{"arch": "dit", "model": "text-conditioned image flow-matching model", "dataset": "small charts drawn from random numbers", "train_examples": 101725, "image_size": 48, "horizontal_flip": false, "conditioning": "text", "objective": "flow_matching", "cond_dim": 256, "tokenizer": "word", "vocab_size": 33, "text_encoder_width": 192, "text_encoder_layers": 8, "text_encoder_norm": "rmsnorm", "text_encoder_norm_position": "sandwich", "text_encoder_activation": "gelu", "text_encoder_mlp_ratio": 6, "text_encoder_head_dim": 48, "text_encoder_fused_qkv": false, "text_encoder_bias": "all", "text_encoder_qk_norm": false, "text_encoder_parallel_block": false, "text_encoder_inner_norm": false, "text_encoder_positions": "sincos", "cond_dropout": 0.1, "logit_normal_time": true, "norm": "rmsnorm", "activation": "gelu", "mlp_ratio": 4, "head_dim": 32, "fused_qkv": false, "qk_norm": false, "inner_norm": true, "patch_size": [6, 6], "layers": 8, "width": 256, "positions": "relative_bias", "optimizer": "muon", "muon_scale": "original", "lr": 0.024, "momentum": 0.95, "nesterov": true, "orthogonalizer": "newton_schulz_5", "adamw_lr_other_params": 0.00097, "grad_clip": 5.0, "gradient_noise": 0.3, "steps": 4400, "batch_size": 48, "epochs": 2.1, "lr_schedule": "cosine", "final_lr_fraction": 0.01, "warmup_steps": 130, "weight_decay": 0.03, "adamw_weight_decay_other_params": 0.05}
Rows from block 4 of the denoiser of a small text-conditioned image flow-matching model, named by matrix and row number. Rows with one number belong to one neuron. Each number is 128 + 24 x the weight over its row's rms, rounded and kept within 0 to 255. All counts start at 0. Numbers have three digits each.
After each neuron's rows are labels from the 100 images, of 14976 (inputs lightly noised), where the neuron reaches its highest value: "responds to" is what is common among them; "colour at peak" is the nearest of a few named colours to the mean colour under the peak. Only what is clearly more common there than usual is listed. The data: small charts drawn from random numbers.
# fc1: MLP up (model.blocks.4.mlp.fc1.weight, 1024x256), inputs 128-255
# fc2: MLP down (model.blocks.4.mlp.fc2.weight, 256x1024, transposed), outputs 128-255

fc1.222:168109112101154116112136126115100146127120122159138099111130128144128130131143127102151100156133169124098168114110155127133168130085096163131135134120160159164113156103120122152138146130118152121094174094142103133152162075099050101097157103137160099143182134110147097141135125124162125095085091131147132157150113107114137119122126096087138106146118112099130148126165111131126155106130
fc2.222:206101109129113135138118141085111115165121143075094134101107142135116123146123098145129133144175152123145124145149117099107095131183119128167131122125111150109160098122089130140100127119115126149137131099118110132156133087098165140089159099147126156075142147086123106150156153093111138102139096119188120127106105097120143125092077097136129119093143118111122144130109079121123089106155
responds to: stacked bars
colour at peak: pink

fc1.421:146113112124084152127159102118134156104134107114083156102150123159161136087115152158132095083153099141097141088118119113147089102147158141128149168105151126127113124110089109132111120102113162094165153113116108133113114111135101157093095151150156125114165095121122101078130129097136113127127152132110146111098113124130149151130072113124165110138109101097141088129109135145148141128108
fc2.421:159124131111123127140135162131121131121077174120149113140100120113141112159139143206141118129140154111120112115123135101133139125102163174157109125133123131133119156111111127061084132113107119128137148139121115124114113138173134155119142075150110144118122104155170200135097125094118153119154119105101127122126108119150143106125159101125121147110141136123149151117144111099140115120094
responds to: pie chart; ring chart
colour at peak: pink

fc1.623:157134144130130116117096134144120112123168101122139159161130131130091158132151138135097137146132123072129111121090125140106103123111127082074137167126110136152163119079142086132111166133134175120110138132112149109179146124119151145104151159158138143159109136097148176149144108107147137153124149151144164128128167137127127148138128133105129137149173157150137129101096151114122167097139
fc2.623:135102115158146110142133091127090118114155112119075125143094171091139125172152144132121144133146098091128097102122096120134173102076163155115116154097100136111179157113185103131133115171151140137150090133115122122119126131125109120156177141173115106180116159131115123148116134121143154131144099136078110157122171122152081122175162143109173059106116110090121103122145131151110122152102
responds to: horizontal bar chart
colour at peak: pink

fc1.757:140099147112125118120119105101110103122161154153121165173188082110118104126128122091068128112127081117138145119151146130074136150134141133092081129146111174143134139111133104106141120061150154100131125084108153130159148153126117089149146150094104132114142110112156102104106124159135141166139081159145148118116110130119134142120113152089084117111113145134139120181094125117131170136125
fc2.757:151117128106121168131164097116128079124116138105095144128153118124110132149086163159121053148148141142142152082091131104149109134130120132143144145149121180139179132147112124168134122100111127132120110152134121088126159123123092135123112157131127146143137160135139141122137151159126148121127117091121175114123130138141102138152120149111087178163094087105135114141161130151109135120176
responds to: stacked bars
colour at peak: grey

fc1.275:130093177078137099163118145124170099155113133130129131134133135140106104150123095095142114096117123112148123102157157156120121134157110106121142107080066145120152132105126151122096114109117090162147123130116117125109142169149097161129134125167131132158117120103101130173148103125121158112140131111073149163130074131127121139145160142115131181156154106136141087137127161092119113132141
fc2.275:128140090164104091148153150139108137116104119121147121090105150114110128107160081142195128133152125146146163122107120108135117133156069094146159144080119145115106168140126120132147090181107101138107153122088115106133110101105114164124101101140102136179137136124144146112166146119115126146131141188110150133096129147134171086135145094114150125154127136153126155182114190123154162149142
responds to: stacked bars
colour at peak: pink

fc1.2:093114163086174113142123153138155126127148125131140151171117107154133061120123156141129154145162074162115164148103147098125137122115126157172135090136126124135153181134185118143127128128111131123135119126120147166101145139101123117124110163171141140090152117144137114118106076142096092135141140167143142129161129113135148114123177137100069131113143121138128147170147134111143159109122
fc2.2:104093136126161082110136124115105144155097105100132150163124166111146160130163134154079135109169130091116133141122098108143140130121119134160124116146116105147126100147150135153193109123119109136125100086096163106120062106154111093131172121120136119109136108106084159138110157152159128143118122118141178093139065076158159131150089131128162167123104140087141113149079109158085158147087
responds to: scatter plot
colour at peak: pink

fc1.673:086140137160112117174171108091136108121111164113121108131106163140140123149132072141110068148140136179158150086162112098130132122133127116135163153135124064102132127105145154167130121110158135156177140090107144114156195159096158108136130158113116134149144083126099155125140145110136091153109097125104171173133102106136122140097113129078099165123145129111135097141121108096087132122117
fc2.673:130103156114133154112132144136148171114136155113140152134114116155140132104146118115117071129113168134158128137092114107101150158143163102107179092132159164159103124128089083097161163155147095133124133147079094114135111154131118126128156112132144130113127109130134166091123143143094114146132199119166120094158145153119130080119107121135123129106141102135127145112129133111091156135123
responds to: dark theme; lollipop chart
colour at peak: brown; black

fc1.212:117128174093121081120112133101144102106106105135163127134168103134113104116100110161149170155112136125146102126152124121126140160161132109158084112150122159142135117121130151127141107153150147105128164151134155089158050114135112147147118161138125154154117147085120103131132102149116161119115163150093155145107137101077133122100156076150125111130177136140155152097098088145115105129112
fc2.212:134148113133154131180130105186107158125088156088131132165162132129138145149136113110122109090154123104089162138126133145128126144138118095116170101122165130147118129109117122094145139138144103148130127135114128134094077162132107160104111124119132129147129152114173161147118108122142151124143128088148131090178135094124136132173136113150117088122111108138119153172111128112113111111125
responds to: scatter plot
colour at peak: pink

fc1.733:134136123081130142138168129151153137110159142161107145130108158136141121165079137083157145145123132083108158072112148137124115101181108137165113119150128140158177181148142124116108140075149119111119111094117138126117122112137142176076094147134112166128145123159127113180152152120106152113128123098102160105131121148108142081143115131078102105125136125129169146112113144101128124115130
fc2.733:142159138155112138173091144138142117080085169128084074145130140107152141103103138105132111114125121112128110079162127137147102115151113154128132111107090163138146137119099139130136113118112122094085133149143131116134112140165127124111123082150103142135127088132126112108100160090157129148151157162141146101155108110157117162128153127141174134128108173122103123121102135138101148122145
responds to: radar chart
colour at peak: pink

fc1.68:123130091111108098072159093093138143137114165133062153117098112088119137093204134112096135162125152151139153106112099175126138134114128154145119113156141094107133142142111144100098084135071108117080143139114139174084116112109147159134119089134145106163131076115144110090141173149136162093137114127137117101172144139138131164162136134102151116129127144141130120153109138128101135130116
fc2.68:112124195131114155124114128128088109095101100166144151145135122108144126118103113157146117117121137123102150129166069135099083124181173086107120121115128110128163081156151131173111097101137122092129110129113132121169115127097136114097130109135153154155171107123141116172109133149093115111154133151144113131106106100111166101155161129150131160136115172128122127099094122138131138123118
responds to: stacked bars
colour at peak: grey

fc1.282:133139119115094108133141099139091142096143101106094163129097118155185116114107106108212165150129118107112146149105196115104132143125122158096129105108070149137139106104096141134074134132116175100115165119143153118089108147113114145169117125122157143162114173134138126146144150211120158116098137145141119129117144162123096117142112140139130141185124133160114114125128150153121084106145
fc2.282:121114094119114159141117152155134144170140133169138124074154083120124106129151159135111143127127122151145129137132108167167141122149166143132109115123151086125096115133150131100090144136111145071148123184177120119067103121116124125099152096140140116136122119115132101138144123083148140151132128160152118123168127072140131157113120137128134134142135124134117101163144143141153117116126
responds to: grid lines
colour at peak: white

fc1.233:118137135120178112146105134142129109112163131078174175116140107123111086129166120088139144129142116135120112144126117098094145106103110139127129174166121106167116109094123125140171130118122134129142165144160144155119122092078142123106142137126093094118139161113128088120148124124119147114143103113155122097100093098140140129134110123126131114141162119160146176114141076122144127169101
fc2.233:139184120114135119158127123133157089128162075160116139144140118132127148126113107105084152141134125143122123137144099118085097098148164093151169150142134142129159119121127139083131130115161099157135143114136162114122111104121132120138126144076114157117142154128108128084098095198117132166157162096163149114137119144126137151106128085128135117149123126045155110124131149115126100107144
responds to: bar chart
colour at peak: grey

fc1.160:114126159132105116117127131117143133145101117137165123168137176158129173160122141130132146087151116108099131166108085138131127141126081122110124116105120116085117173122119132093098136136125099102157130161120120207118116055132097130121172122143156143121188122139135137131099163113103107136138126143117104154108115093146140124160148150159129144163131163141131092117137124127173146148101
fc2.160:148082139122089102152116137122150115103135129135137155102140111119106164091143128137175126134128116140168134113111143148158112155147101130127136115150150091132124055113126175094131116144147147122141149130117123129099154122110116134130125127112153144111150165117129072117064099151138127103116092160125166134129117133130123138122128119139147106146117168115104116163100140146120063129141
responds to: horizontal bar chart
colour at peak: pink

fc1.766:106113122155154145171112120135091100095127135090139117077140084164116142141118119176185143140149127125121211117120119166094094092152141167137142147124132124142137132108116061078128123140150109156110101151116121101190126128102127114112068170148126115131116168161121121134206129117116143145129172129118121186109139150129149158132150106101140124126146121189143120148129158139138154115136
fc2.766:089174098116142130157161134111075137094091159141132103135097082122104129129131160130160134158100152088095097113119146135079089129087107167107136134168147097143141115179139099137113103092125076108110149138111128113114132133141162129099147140142166097153108118149143098153147141119093105112138100147123126106146101094116228122114129095120114118101152097148142149125128147138112176142115
responds to: dark theme; scatter plot
colour at peak: brown

fc1.217:132117103139155131159126159167136107178169154152141086143127106106131154130099130134195090149100153124137119149101084143151143102101131167117143114160090135122119128154091158132090123123090135182136150146128146130108151130145143122112086110124116134125153072093093108115113086133116101150154152105072164096132127104143099133137155145174148141106145117180142117192094169127117127155110
fc2.217:105139136162123129087123128119088123097138118142091135146148130154103145144181138100145186096121109113146124147131135110128095110116133121129128085062110174138140098166122110144142144085139078177119137166114133126117105136117106142125130143134094154170117147084112077081093140143122149119088101143129135123111134136123155089133124147130128125130120123144071127148170116085095130120152
responds to: dark theme; lollipop chart
colour at peak: brown

fc1.425:123124118109152161118115089150146130148108126134112122115148159101170108086132106123101115173135136130150111146130128164119122115165142127168161144170147132160130149172114106108166111128153176128145124116123125158095160152146127089145153124097138140095146196085140137133102112108104145139147108109158131100152124135145115162104135095164144120164141095124156149142138113157085129125169
fc2.425:122094155149123128116167131148105139124103167161109133118174133102139155132116126103128167079102132121140106139154123101136120138171074106134145169136131161120155127110147103118138109142154117148103189147131154155103157115118121080157128121146085134086128137145160126184123152137113138150125125130096128104107084158090070139126181167132075127130145102125145136142131136103129092104133
responds to: pie chart
colour at peak: pink; grey

fc1.21:104154105130132170159199103112126148129113123120169106122101174105149154160155166140145117145136161086140148130094164140185174107112109154074159122091133100169121091152134123116097134146112080148159110093131130103140091154136184148145122144172117090136118111144151125140105122128122128074085117152111124136115122139123158113134132118144143137154107118115071125130129129108125065133120
fc2.21:086135104101136090107117109106145099117092150098138146141162128104144163196130107082103089149139172119145149126130152128155131114098108127131117132133110107175107205140104163124156090073093141142133145139150127174131205114105105106123140154076148095144160141076133169123175159113099171136165156090124122173119149116106142110103119128127141103173126166128133116070127143124123157128118
responds to: pie chart; ring chart
colour at peak: pink

fc1.369:134171109132130107151119139157132144119063154121092126101130116115135132095134131138145137116135174156153154096130152127172123130108126150143110132129103097112161129104133123085099123138142115087109127170117117110121155134122147139117101111139112158112132106121137092164111087145113130140179127136090130114078111105124171140200130125113133094153131157171108115078086117118118099091100
fc2.369:122111123112116120114117191121095127134135082133123106149142118137108117155146165103125142147109130126155161123108096098147120136148136160155114130162085157161135104148153100092145152119161135099139129119092096150142149154135112179140139112121108066109143143160100127116166093103137132153117136175148162158134131127167162172113096131120134108171129107148132108150129172129121128117178
responds to: dark theme; ring chart
colour at peak: grey; cyan

fc1.639:132097090046093155169109150125138153136111109158129139165140113140119167110148147171142128146133110089100117140121128126128101113124151124077110175150127156134122093115115123104124106105109171162104095163123104128127145173139134168115121129127118091092124143137136090146145124104149115098121112134127091126115138149191121133130112124122157140104106104132130102088140100162073122108162
fc2.639:153139097108114124124124160125107089099151112163157143099090119092147129143152106106123105112131138162090124165130118097104194147149115105167151153091119142124154188122142127161132097110127143107122086154175149118171169123112093084133098159147132117138146119129130148152128128146140099122138109120130123095133118127135118160139129136135077121102130131087094149108086053156116127096146
responds to: bar chart; stacked bars
colour at peak: brown

fc1.169:129144103122051115112131022136097120094106115101140172122122145106111132139113136132126121129099137121149133072118168150103096155079161144121115092154118124136115084121148097121148142130163116110138137125089104103117135109116122112081128141082139157080097117128120159104078135107127120114131121162116099137133148148132141116124127131113144111152178099140117133136122141151088084129154
fc2.169:123146134172107107150101130104136126144131140130175122121119132150118121127125105154125114170093148124098110088144123081118106162128156158159119171114115147141159109114090114118141124122126107117146132085119152118103141141115128106081113089120134054118134117108100132108116151151175142167136150149070176125148172139135152095115110060130120109133127116163109080114117137111111115179131
responds to: dark theme
colour at peak: brown

fc1.203:121144160140139107161163116147131183135112116139160162143196185123136122150149114128139119103127129134108168099102108110116128072147086113114140116131184160152153103092077128110155160117166138127114143129082088104166094151150147147141141106094108142132136134159136113152113121163139137111120103120145137122104164108177103114132097125112128129135105128118098091109120139049099136141135
fc2.203:137145139121094110103134183087125108120106097148115130145101142122162129111121126090114131166137115127120172150129111091148156132155118117154165171178139153154159094132083119096111135111102124123144105082119111119205131108118059130108102112127172121131139142099148130159123091147089148131161167137113109147123143153107117164091112140147145125109131147095090098134143128106125150065129
responds to: ring chart; pie chart
colour at peak: white

fc1.393:112089061090131118152124112139145140128119195145131150112137134113127166114092101102109137123114145105075180133145143069148144130098116172140129136144157127125104084090141145102098125090093127122108113127149109116122130158143136115154137103145206124127121141140144109109117151110133107121130111101110133142172088165131132135117130129081141103085128147133134128116146154117163140103161
fc2.393:149128126121121180121102082122132124129163131087103142132119100150093117134108154115141126100101118131162177095104166140165102088130140151176116097138140127158146180078087136141154160138149141112073110148145151136146106126135141140151122151144183135132113147112103184136153091167145126095127128103162088138138138142149145102114176103116126145109106144116133164161183085123130146095115
responds to: pie chart
colour at peak: grey

fc1.530:116130139109130150130135157130185075127137088180116126127139100077155152108136097184111126134161124114125110141090180155120161110125137136089200172164155111115112130128153145113128102166175175120129141137170114174095121122066089167114177181176093130132160097082142122153155139102125126120099148094133126120111127120145114115138154149137142109128142087133168104122118111121151132128125
fc2.530:130106077120076149149145138125164176074173090133157142122126141105122139104136112152126125111143123146132113106127156126114100162145146098098156117162123114083128064149199153132152111138118157134105132097130107146129101144172103162107133110104123134167127123160117119152094125099106115149153129124113181097080141162111146085152090123109121128135087101159130122109098110139140153082122
responds to: ring chart; pie chart
colour at peak: pink

fc1.234:118124135147115165133122104129130130138074106157099123140161135162126086118126168143129126157095113146114116141140143140182107139098161143079151079142140146127177199125174094147147140134104097132162166126087158115078147110089131099155127121149121102121115120173159120104115137129113118113105133108116099144123122170140119119145134130096132141148127127128092110165113103124143089144139
fc2.234:095145108154139116129137129090154096166116112134084116113118092174122137093135125121115127135125131144136099131074138112128166155094145120070153137135167140170179122130157102146150125139095141141104134175144120126155130152153177094084109078121131109141141140167121130147099107128180099136127104131150171123131099092154169121136140133117131134140116097107148085129119141097148123137111
responds to: rising
colour at peak: brown

fc1.307:159099113109133173162143157116103176153142128151110151119108144079167172131096133123129126167115132106086176106150141123090136159127130132157111137154134163176095099127135155107140151138142217137141077121152117133121127089146109057104161097159149113163134134099128114154176170134125092104133132127166137135125127166138135135118124119116140111098119157128134108103161151125161138144095
fc2.307:123132147101164146098129169164103146065126106153113132116127125094174105106188097125136088071132101149172147125087107102160132121107106136144105130078152122150156143163128135110134116123118099126162151133110131107099132107153135121142124130123095072133100117130173118171119096161116133157149101168127164147126112120134116095119115128083121120081114116124137115105149131122138113155119
responds to: one colour; radar chart
colour at peak: pink

fc1.336:116140133153137122164164117110138124121098133150145105089121128142115125132133100172153133106167118069142159102131119113119167124154140162132138146075112139134125141085176154125170102130110126098136151085115152163121134184109120124129128102130109136147135146139113107126129109134139142147117107131172113121101090127119135173112066083136136151084031137126129083112135171094123111117135
fc2.336:117109122153116120150136122118097121126104107125136092129166150100161151136143096120118119143125156147109119113138108123108098124146128134150121146112160141125116108118136079140133090129103132131105170152154116149101073160134098102116136113149098141159117081102130142105145109133092158093083108135128113190142066140124182136139137174144113157137113145085142127132196157174122107156113
responds to: ring chart
colour at peak: white

fc1.290:122102166102117087096127129118099094064130083134140135127120121146143117124151165102127137115145150111171156132156113131133105118125135145140138142115129153105105107108069115109144104126092168138160126113125156147118135159132132138122159097131129149184116141111137156143117122130136102154115154167101097155109168132138153128126180173144148127158101150152140134115098159134112102107094
fc2.290:136118147123150138132154136128087113152168158132117163159111147159145111136175150117142095136123106151178104154147103096165113130128178161129118127091101129102128149117107116164181112158119119112123121107100110119152082157115119148154134122101108121151131102149089129130146123119141095153145127124141107108108173153130130134160133128159070137114147168144163142115068090137135078093107
responds to: lollipop chart
colour at peak: pink

fc1.459:086110157110174154104131128117151103141145155109127138129104111105117124110115079117110140101140135127114132134156098103157113100114144140127137100151130126098102110154127140171119117149113094105161118110123159114144121138158114147138101087144107176136132141120143193096131080125104120127123146086125156070109114131135114132122098125104118182129158086134172076055161131117129111137118
fc2.459:124160094134096098130145121137109135128084184113117121122121096123123121115141107135131145118125103106150102152187184103108114152118125110102119146077142128137141163137121109131169175096100105102138099120129128129102136155125135134134158123139118150119119101122177124153130106104145133151116105108122159067163113148097112106173120115140115116129127151156110137144136152140129097085083
responds to: radar chart
colour at peak: pink

fc1.636:121155095112144116131117130168089157112133127130116153144173118114123139158119119150095126126120104140131143109135152101159166143166178184096145123105128119159131083116092136137134144122121143116158121132196178131117128101159113142103113099124146124132159157130111121106106113125147133159086121147165106106134103110117143101116115165148081127137102164138125126138156187147138125114134
fc2.636:125149111140098115112164101141108136154150142103138102125134108096133129141091113148119152061068123135135102167090133125124155142101132097129179103164127139163148151163182125100093125168126142127122143130127165146112141128091153142127112148100166098131128130124128108112123141191126092145125100150131108107103072129107106136132107086104117168144165116135112098134123102128130123155118
responds to: radar chart
colour at peak: pink

fc1.462:159152153124109117088105099124129124111095082112112135138148130138133136140126122088094073182115118122155142133128159121111130139095104108113092127157086139142104128165145118089111185152132131107159114155089111131159144098158113122162086083130168137082118107148116118116139092117089117152133133127095127125123126104113136135132081166166101116101086139188115110105164127130150121177079
fc2.462:110170105105132101094128141149146152133155167136131154140076150118133141145139139108080120160090114125141092119125081098125123189154140154125127165135118163158159137164134097101093123155147156125172115124165140130117132126121108094101163103122126152109153126117123110099176138117153097102113132113127154097114161170133090199138098109146119135132077134148095101136120103128088144113173
responds to: radar chart
colour at peak: pink

fc1.720:085153124169137109161163108135141110139155118120116137120109122119117094157140106088109116116140121148101120141101079112176124151127120091112099136126103159125176121166126112123139124123115080133120119114087163173125113080081113119152121141114147106144099148111116161142120159104099139179123089093108146128125114125139116138130094116143097108104116122123130116119175145168165161159134
fc2.720:109102128134130135122111147060122114100136151145089066125143166149132140130135090134123161101156129171146147144110158162132142154117139099124111149172144130148128121149150080113120132149131084159109140132113110141122095124164067150118145121135127141154060122137113132080128158126145123125122179134131141151103177125085087141142162131116131111147105166115121160128114104069163148143109
responds to: one colour; radar chart
colour at peak: pink

fc1.219:161118139125114147099118127118098098098150145086140104144156121216122127060130109137095133138147138130121170156107091149150105118118129125141115123116140130165087141138126120127088113112149123149105110132111128153106085121114120097144109123123103117165134116094132165113121082081108139066120133129093130173097140148119119095124139105156145100130071124127139095136121111106150134118081
fc2.219:125122137113121141169132139156118158157147086114107154123087138142108140142119149164142110149147139176138133113108132133096125124121152187113117150068138144113131115133141137172140140181131119119110078125106108146130129108161150135102121115166154177133116113108152165087123121145093135156171123139173139162120123104140101142094136124130097148130132136146166122127144114140117168091149
responds to: dark theme; radar chart
colour at peak: black

fc1.129:136157113153125098089116106122102131118142104156067164140122133150154156139117158126164154163094134128100123164135175120114118130165155116122117137079119146115116130120138137123172176166089103123129119121146137143113115100093133156128135120127110096127131079109120102146124093137154106184151091134104110118113112122106104118141101134111132128140129144143112143119113135156133157131118
fc2.129:107123131123125150153057149135143109115109118100164136125113156156128132140087115092097141123125131141137152123120110152178121149123133123136094122186159105088146190150114093102145146115129120126121148183139142115141115122105168115127143141157116117150098133123165094172094179063100170143117083124131166145098122126138110127145150139111148135118090112104112111142146158143138103113172
responds to: one colour; radar chart
colour at peak: white

fc1.512:166138143115115106138125118149119174141148126194138131116142106168107161134113130157136101085114148107157147105174113149173151128176149123124116136123137140135137110074114101168135106138128108108065093102148127143148090124166108101137109138132121116156081156131129112130103120108092100118112134149172146111074108111082162087148103143105122109125144097142173167116119123155124122107122
fc2.512:144162142103099140178118140136132130141164173125155085126109105151116136177143175170144078114102171139121123138130133114135169112182105129140122075104162140130099105155115124161142144108128156143153135163085089116106140153123129130157157115155141083123135141138139129140117114104119102145105120105129121165102119098116143113135095137112181123132134131173121128117104121124122174133149
responds to: lollipop chart
colour at peak: pink

fc1.74:147135136139102104134100117102129087130114128173139105127127163117117121151160120145098126124113126086136120126128111105135119098095104134151134118109132160097113132133147110207162140147122151113118132152135071095153159138157120117154151136106156114119107132172059132124106155150178120119142119096096080116137136133152129102135128094157140136150123116106164143145164122152111103164127
fc2.74:140110131143192166132110127176144134114145070138174124152172143131173153147135144156126106098089155148115156118135151150128121134136156118123111142153161175119095132100101110100118095131176114119139153124131143147123174142128146134137118116120101106119124134140109132131110137158154153152147141139112177137130120134131150108110112096158146080145130150110114160112149118103114115158156
responds to: scatter plot
colour at peak: pink

fc1.49:095178153097144144169100143096105141155164141089168151116102087111140123162105127158131110140065115116157135125156138142089130129127151143116102142127132154110121124110119149144124185113104121064155126135174116190109145145124110141093155163133134123110119137147140124139180128091130114090102117132113103133112164135135115128104118121154104151146086140099121105123117135129151116163156
fc2.49:175117124145083133102108190141117148078138132147098095127130126152111149123102113147136150101145154138132085108135144138099135159125151107143173096154156140146064114147140099122109100125130186082100158142087131118139105128159160168116153143135107134182126128125148083129113163125121114137164114137107162166108169155109124124117087127110064122159154129145110115132122133154143135148131
responds to: grid lines
colour at peak: white

fc1.154:126125147104148130134122096132161134106129121104116116100137131133137144176162128104109129142137132087157073117158109118136118151083174143129148096126130116114111107129134114156113163129120148051155144140116122115130119143121127130146125188117131135143138094122156148128128096143136096127140079124140085120108128116123144132150140099162143101130129126158179132158166112157149132113160
fc2.154:127157104125093124125092112129149178115126119141129148102114145081125097137124132125137130187132111118120164132117098131164108129143126099163077098089128099130151148163170116102165154106106132198148089097084152133124147188112127130100126130133135121103098134120145123115094158134121121120172076123114111163145126182126142114136134132132112149088159113142174070112146146096142172135106
responds to: one colour; radar chart
colour at peak: pink

fc1.311:141146112152114127089121129136099101146112127151086155122150096090165087134131147103106158164162136162142104144147166092097175129077153126103121131142122121125105150127118093127101167177161133150113129125087107143137133129108154131094130092097127088102180140172124107140109114059124118115132143115101117146174109144102124125130172162167101130093144116110113130093132110135123098113083
fc2.311:145115130112151135118116121113144097128159121108127140133119126146128118124128120129145135109190124157122131150145128112146137139144092134100077141090144073126119123120143139130152133113110064138156123141137108125115133113140112111111151110145099147111115125176115142110121174146129128089095133102115134134153090115132085178120082179144147139141133139121134124135139133091141106133128
responds to: dark theme; lollipop chart; stacked bars
colour at peak: brown

fc1.695:144151124111157078158164118121155175134141112151137125156153101167132142133171167158181151123123111083090097138146107119134099085131112152104106130122166127114147101081148124137114144123150109137103140084158164102093107138115104142115146171111076101106143109144110129128188157174136150137112161139100139149097122135127136157159124069128140110167114123107152133112137126106104132129173
fc2.695:165132127123107142099105099129114106143129128123147124136124092147121130120159095115132124136126184107097130157126131073132115116116120147132128107135093137094094143128107116136120136092108159135170134142152133126119146152129160137128159107151169133145161114132154148143065167126130122147149112137140127098095138146140158107112109075097162129120109118109081140119104134107093141081118
responds to: stacked bars; items: seven
colour at peak: pink